config.toml
model = "class-conditioned image flow-matching model"
dataset = "rosettes with rotational symmetry"
train_examples = 195000
image_size = 32
horizontal_flip = true
conditioning = "class"
arch = "unet"
objective = "flow_matching"
cond_dim = 128
targets = ["mirror"]
num_classes = 2
cond_dropout = 0.1
logit_normal_time = false
norm = "groupnorm"
activation = "mish"
weight_standardization = true
widths = [64, 128, 128, 128]
blocks_per_level = 2
scale_shift_norm = false
attention = false
upsampling = "pixel_shuffle"
init = "small_normal"
residual_init = "none"
optimizer = "muon"
muon_scale = "original"
lr = 0.035
momentum = 0.9
nesterov = false
orthogonalizer = "newton_schulz_5"
adamw_lr_other_params = 0.00077
ema_decay = 0.99
steps = 5700
batch_size = 64
epochs = 1.9
lr_schedule = "poly"
final_lr_fraction = 0.01
warmup_steps = 1140
weight_decay = 0.03
adamw_weight_decay_other_params = 0.01
Rows from block 4, named by matrix and row number. Rows with one number belong to one channel. Each number is 128 + 32 x the weight over its row's rms, rounded and kept within 0 to 255. All counts start at 0. Numbers have three digits each. After the name is the row's rms in percent of the matrix's.
# convs0: first 3x3 conv (model.enc.2.0.convs.0.weight, 128x128x3x3, standardized in use), inputs 64-79, a 3x3 kernel for each
# convs1: second 3x3 conv (model.enc.2.0.convs.1.weight, 128x128x3x3, standardized in use, transposed), outputs 64-79, a 3x3 kernel for each
convs0.41 105:162099087104109195116093145135142160086149077149163180097129138118089117140078190141089131135111132161113140181114121123155161154126121136083124094101150148114128060130103100116158109130137100096102121193110108137117170156118163115168139204152047104147199186158088122156138158160071080178076072086137133116116155113133135143150111162101120178126101129197162087148132170115128098151098108126115124108124109126124072123158142130143082
convs0.42 092:161156107133127107101107119084153155149146185132114104148177120155145098156151080134144116129178129096105083124108124142162129176152125094142121168155156094126100111156131139124105119115132192143140163185121120081084163112148138148175088134152154147106128129135119069147108157097135129082080176048112131165123117130155162089175128145094131116079131150089108097134097122095158136153158138108155131149117112126069133123107115102136107
convs0.43 095:121130150110127179162148104114132151061139073131123110122117163180144172101085141171132148122139142175118153123072156103112145186128105151084118154084092179127149093141114110156108110156113100103136112131186108147156118105132131148116125127142162074107124111134141201136093132126117121145141154166135110144132161181107169158128140089136145136097145157125159111107127121203151165105146177147100113114118068114053115142143144163169175
convs0.44 100:125116120178165115177142044073127137084116090104165129144136097105072101098090092121108046123125129116114130128125141176163178135124090137118102055150113054135130116176093070138190139124195086132149065105157183122080115136160109157181119175115131143142137105113136072122160182195100134138204154124146115175102175115134095102106104163134136147156087153174196171156127131117130057103120099157102127123137088091115168149121139050169124
convs0.45 097:140132126183148144163103085060117144098105133178098133163176140122111105174084123123141106122141098134084110172141104127150135163133140116111108116112084133124117094091099154137154139151125135118120130130073144109149142120157146140103184156206070170176208099149113171144077047079110152083159080117160176130135187119097106068141152136144096092152172171008050157186146134176064134162136135129163117133113115145104119143110146163109133
convs0.46 095:087140218147123138158138124124148162181187110136122133126153152134120130141159093138108154158115140143133087108123136147087108137148140110070141092142126132120119142165090164094099120119140099156113146151152111100100135116124128108097072116143232089085146113108067091096111156243112155090161108125133061124172084150112109128152115117133148125137168106097152181154155020119107161114090124094158163143118133148146129144119155118093086
convs0.47 104:158066161147065141139130134136129159104071207103101045078140068128174097129189067140115140169145118159146130140140081080118130105097197137152149160099131108117103062093132136176132104118086191125107164100147105116175136114114169124140143133144176137140151179240130150104135157213190109155124146111203103116222113112177138092141114136129115202112109122184144153153140131107152079098158134091108093120112101080113083128151099055132157
convs0.48 096:112122094169099110116187169139147109132171103129165110122151106121126163088116137104151127151147103102165170145062099130125120101136130136145206123102110189119146095115126125077143124105110185102101087089118164104148144146094145126089102113133129134122135120075188118047120143135082160002087179131097102087130082098141096068081111130163139111171171160089173158082123090069203160128120100131083139157089144141108083107096138107129160
convs0.49 106:141140144138107124142119129139155134146123109123187130179154096159145123142168115134194148149130140150150098170111169099102140125149114128110146158093104176133108046131132107105080107114105160179120136093083148154109137151130084142095109187104092085156150061081162092086130125174096166143093192163148136102115132096138134055083127142073090109133136140167122042145147083095078160147129110140115091135140106165157113145136124162189144
convs0.50 105:163157133177158193172080144110109159172114176134071117100097078144128091159115134148108157108126164101167168131129179100114167114098139108065130130130135126044167108129093136150073137066107188108171158128126108143047146134129144089134146126132112092099131092092180097139093141149145114119074143172111100138150097156145116144086143120136129136110105150155152159153115176172125100145164075167120115111092184163133123167109142177087062
convs0.51 092:121130170111101105163082096135152182176140115168167035108109106108116123119134124094125141156123099156149121121122120142140156132124151141101097104134089137137093166147106121170104116098110130136182060141137111091140082141170115088069158148125151073175096145140112129097175125213162068074199122097150134108092107120091070101070128106087088086135170125179163230137171150232140184137105116095133113144147119107122100117131131156102122
convs0.52 098:112105125139179089127098129103113194131141153171154157123120121096128079100120095162115135130121151151161125165190117114148141133144151095140171096134155117120156106136085110077081094164130111162147114156139120165161136183161082140153120119149106127130110043104159098123177222255104108115157148185100111192141092089145123115108107138084089123157100134130203207182123102100094125123097132079158132105142144100155091122158113107135148
convs0.53 106:105193126124132123115080089135139147130112084096115068106094131136154150174138095131140145171072130135106137128144130118135129210169139118095149121129127154114142141127102163144110115140069106134131113102125146175174136194158093154147138138147173130144119183134101153105153133123181173152151122128138114142097064145112129088169098127113125151143060049165094125120211115139194100087098135122146128170139129166174168147168139120078132
convs0.54 098:091105153146150165153115143156111153108128172180143077110103089118114095116170104117171169122098119113114119117116106149146135147175139105113156135080144111133084109098128122119138124135110129109103138067161161146128101101119102136148151165162110165138108136090112119229088070250102154054132107105178126134133117089081195127105147169083080087082122100168190237124134123111102201092078097117099124155133118138062095129162177149131165
convs0.55 098:135159105135134093106155135206192166175176195186122149159146103139160130135124195102120155123101185083158175120150115173182161158127138127163211099131197090165141087115167123132179094134159122119147106162133152092149132162136126136181163108180051087191093121158042131100125148116103125138053165199117135109056133113118165135096144140092151150052195095108177121057186081038144153136109155129085117092113162148162158140137126182111134
convs0.56 096:093147095064116190107102178163140176139130185101169255126151113160161104148179148098127167122132119110138134066122105100124185120103111145089100158091128114112133144081116111125141111149156112187113105144176148136098086139115125134102109092103098153155141123060096122125124054173154041202107098236103097130163132128151110128098135173130123178093151181059091087056000102154069112164148107124148123159170127097154141097142130131137101
convs0.57 109:145116151116129090064203140125094132137090119089113080147170195140133135109125203095098126167166138131166114094128135185134125086160179127162194135107150146121115151108133135158157153172155096168114139120112144140142142097093135149137122131168120038135087088141149095146111121105106149118153047096125156129127204170149168139089159140117131134095163175114049094224108158197143105124118125090148097130108125136113109153148111118145153
convs0.58 097:144118233150158140170129118132119132143148148193130114141085094093097119085122118117150239147141109142090135116110151147178111163103147140104140123122112116105070090075140113156141092121119103140129181144169152107114139078134164150149174185165130180105148127115119161136141136155197169157163173107103122107113106155102073153120095157141116164170151147175109084195150115176195163125124068141142119103095121139101107139165152122143128
convs0.59 108:091114129136134125186145095180097102121113180143069144102138098082144121107118135108146089131084143136141110122168169091140093123168145083157071135154181130175151091121177116186164119124120121100090140133131114127101128185158141174162141129104155142079093113127071137106136151097167055124161128057147104093109175121104108088143123149138126149133135125122128198166149173151081088071135145123167167088119098122152203136186104133132095
convs0.60 102:173166156130122088192190149133125166115127093130117126116178065155152125136136152160139132093122150157083109171163137131100136070137185140139112134135143143111107161083103128128127156142084155152207102146123124125181116146193152163101121152150102162161096155146081138127103084111091141153176196067196132048113125162121136143108133096122153135118157131221142174135122097225133107127124118140130114098174164129194176122139132126096155
convs0.61 091:124100095159180132117117101128064104120133140148138193156164158144137174110111106139120130165143142125109143104127122154109138142157169156136145115117136124109137113107114152155135170141123097084130153134171124142142095095083113153098111129153115095074143177173147136094124055085216186183111170164158163158170146159092081124110090127144131142120125124082017033130121121139066110164139140107107129121136082147148133115098102133096134
convs1.41 088:063172027129069169119156106126033163099169093160168130117121111124132153158077126097098207194144139107173190119063140113148106155154156123126183050153099102138149131077105136147151166129134091150118121150121089126127103099186047092126106137151128185145091077115145161168146138158123134125102156121150168099167162091136116098087099116086098131090116087125151130073098157153164056124146136196140142165165122150088145066090114141139105
convs1.42 123:087143092123131145108102141129115124119134129105090130122165191120157153129146158081177138097103123133155178119144137106125059113141094104100148128076141134137148146086136156114080138083203108173148088198161095089097163155090158128052161127131150098121146133154152102139105193105070178168105063142091126101145081110063199172169123107109113090120114092121087113119103121125177118155168133119179188142175175145134141042178104151104087
convs1.43 095:133186134190224117060105134142178106158132201175175179083142154142177178197153156149128110119138146134115161166169125140092125099123146131102130114161141106135154131120148155085122104128164072116156104125109069100105106121111130099109101108132147154142158102141130110151077141106152157161092126153173147088138172142072135124129186130158188115160128120101111142065118111157130143170176221203156148133108184098097101142169237151150145
convs1.44 085:075149183140144163126200090143148157133151127138114140135166135120194097164125128181167143164117113170127151179145106144148175143112164067175167132121151172193112071118190104104149092084113151100132174157157123123171112122114137151112176139083172124070126120115112071138099100081150147100181119125073137077091088099178123129118079130124070078117110148109101125134106178048090197149144146141153108148170108110117112080157111112192175
convs1.45 104:051056097173121100098156108101108127183090132130133116119122119109097103088105078127135137121115171108086115105166122172138137124206160101137138135142076133134162110110146172121119123126142110099147132149131148110161126126068119158123145193101116121127108071059095110119124174147142169168158145166142054077148165082171151183076090119152137144135069140069017122099145132055115183112091098124151110152208165121142152152158160151088180
convs1.46 113:179146121082115170148138096150150161118171132153175109155172162121128142166154148127113145148158100156167142111086096158120110092156117127117157125119120152109142192124118148130129119128193136110092093098162096078119162199134117115148107092139206183122139121134139105148128117081093113165096104161109163095132139157117172127171123080092090102133088158214141173132081109195202117103136128148133172119129125138103067107124059091150140
convs1.47 099:136120148127103115174089162136146136106159111103145153108149149094164086075139098135157095107110113081178082120128087092163156090137008109087120102106096146128094104143131062101121109113181131095097105169137154092179120122061189092084149070171093116151125127150099053093132121099108146103093151105157142116127138017138140094108055130118102110163113150148109098120158177105053155122146148139151112154074101071160117164080069134166123
convs1.48 117:176115097155145130112024076129111123120123073154090112125158198110084160071083134133148099103108155172122106126113139128105127149108063048099149118121123125097156103107181170148130125107102170067127148119123164133150174115209135085090168126114153190119169143153158218109144144115140152115131123039087144082129149118114147149113080146142140125135154085130175143149141157116151148171133135097161091083108059156121181181112107113142106
convs1.49 102:132118093109196090119129117151130129194133097200074124161124099171178107133150113185149139160115095094137127166152077110149153147189124107163158108140151124151108142185161148136133168130130137119145148136150132136117088115220087168128082130171107090081133145136130182169126175142089119106108105089101136071091146127115100111080111125113100132116136119148160114120172137145097118135142089200131152119134087101111136091108209148149218
convs1.50 080:086160119180092156037132128182194183121147104137198178091136108154100091140090145060153218125145156076161104102180120171176126173105209118172068130106057117112063074045184096115139147101180163154122108092048196082093083143125149164099145134169155167095154138126154119171108135118126107115177174087088086072101141161123157132125122161114115124089123134170147097125118108092044101107107119165133133130083081163122140078129167161150103
convs1.51 119:122113127107117085135109066136147091200129125112131068080107115078114093091095129176120130176111140106109106119097118156135085097177116112097152144128088185158120118146131157057126149095136099114137154094138109125139148146122099057147084086154100138185100069071079175155124135087097105101133148112132086163106113134153099170037071097102093123130096146170147073086115099096112108064096165164120102130173105117094151142111062104112135
convs1.52 115:134050139145104057086121138114164105117132139124115132106097113131124095143140150157160143124121148116122097065147106080166159104135115122141100116146138134139113092116175142101148104111163139104112130099164115147164175098077174066033071096144114116143130075097132157165104086074113075090126089083074100079106102167123138111120046100139097152138104171111089094133173135088167152111103145068104070094165097119117066119119048122169110
convs1.53 081:122096189097119235083062176120105167164125148084122147115147132134111162134137137179176196150115157104121115183131129124057115150182119183146160148132131187109152132094153107133103158125099145109152120144173141137119135125070122137117117142136119095118152067154131122109157114157145148102146149108085091072149141163096161122111130060132134160176116201144099102165089093132125101149113103147104135163142157091109104136169112072202083
convs1.54 100:118152094067124115132105168085146073121143064152163113109102112149123118115135075107138175053117048083087124121187092117076083088180130125150123093099129146152142097159195138112111130134173157141159106135066119152165141064097132128158075117113120131065147086099124163169121136132083088154110131156098058141133153142114115102115112124137120118144164166047110069138204121175139100177167058113153083153114122131131038113117099099170129
convs1.55 106:154152193154111166087116148096154123064167122068166140184128111147140120164132111114181165121206167052182123137168168081124138051120167195187103167142102129108087195144145160110118081126116131198153140136121141116119088122109102128129099113175135126090130140088205086147205154120188101165144093142072103089040109135065100155187167101159120089181110139168139158149116156086182101135096114063142129079109102096145140186170153186176100
convs1.56 117:130112153105148123113100128126124115061121109089143121142154116161143093123164153126112130144118150145117133049161094102136165120136210129133092140148105091136119129107142117145143119161215046128137105154116136093080106172152137147099085139151116059164123060112133147147176147136139106158156031091133113135096150162149135153138178221135127163145092144149080076113079124119158143141121120123151163078070136161173144173210142126135136
convs1.57 084:083067139151134165096085113147158149203105115076099106169131131172169142184118122188158102117108164118083097131074133182147140083206087119063069088163082124126124101125149081077109116156137121172118132157146127111073123151124149158202132169166141160127136127135138172131137112118140136109120095159142105114161108107160156147069097163126106170114132146163028108138104133148116172156146131122071075147054107048121160094166109137139116
convs1.58 090:142135153160143181084063123114068094110142116189136084144136111111152136174176117156157132153098094109125061122112075098093097156109101109156162176116156118095127104093141169091087136144137118135157139162153127110137078069069181142117110111074191122107144136136117077146166101139159119112137134135147076104075117116112148152163122147117098164145090188059092137083157128106117148171137161181130110199099135183152102120140111106196146
convs1.59 093:048122097102140245119118134141137174103174165177142169175059127163133172196151133156164198129095122104158095098101116164111095113135167161103194168136162166167120102138163084121144186094164086148140103063122136133074094110170065158100160126148175118135121126135080123076144139143150131116122106131117075085093139130115171079113120138119095143105161169130175157107098137107142124098100105152093155165101104108053125125115105176197130
convs1.60 084:134117190115125124106081173131191089123166143120187121141101136144125093139121113131222168141147179092175162184103092130153078166155078134173133100124089206122151103167192102116144160092116090190120126123168058171140095133119134126104065112153154073108166130090102175065141160086128131135152152135073093168110136144095087074118166153107125144150110136104082132151151126126139156083135149148121141165156159103139135135157165149143036
convs1.61 126:096083143178186165145106099009050138171129138088119113118113111095103099139149141113086042061104112082064089116131153137091075169142137158151145098121157119111110162143109066102099072079113042114133123085101119096136114109145138124192106131185128119111133129149114142166069056103130087136142114145121107088190189148142135125100119171174164192196176133164153115186184150143169184100088177115100144152141135136125117067163152170163109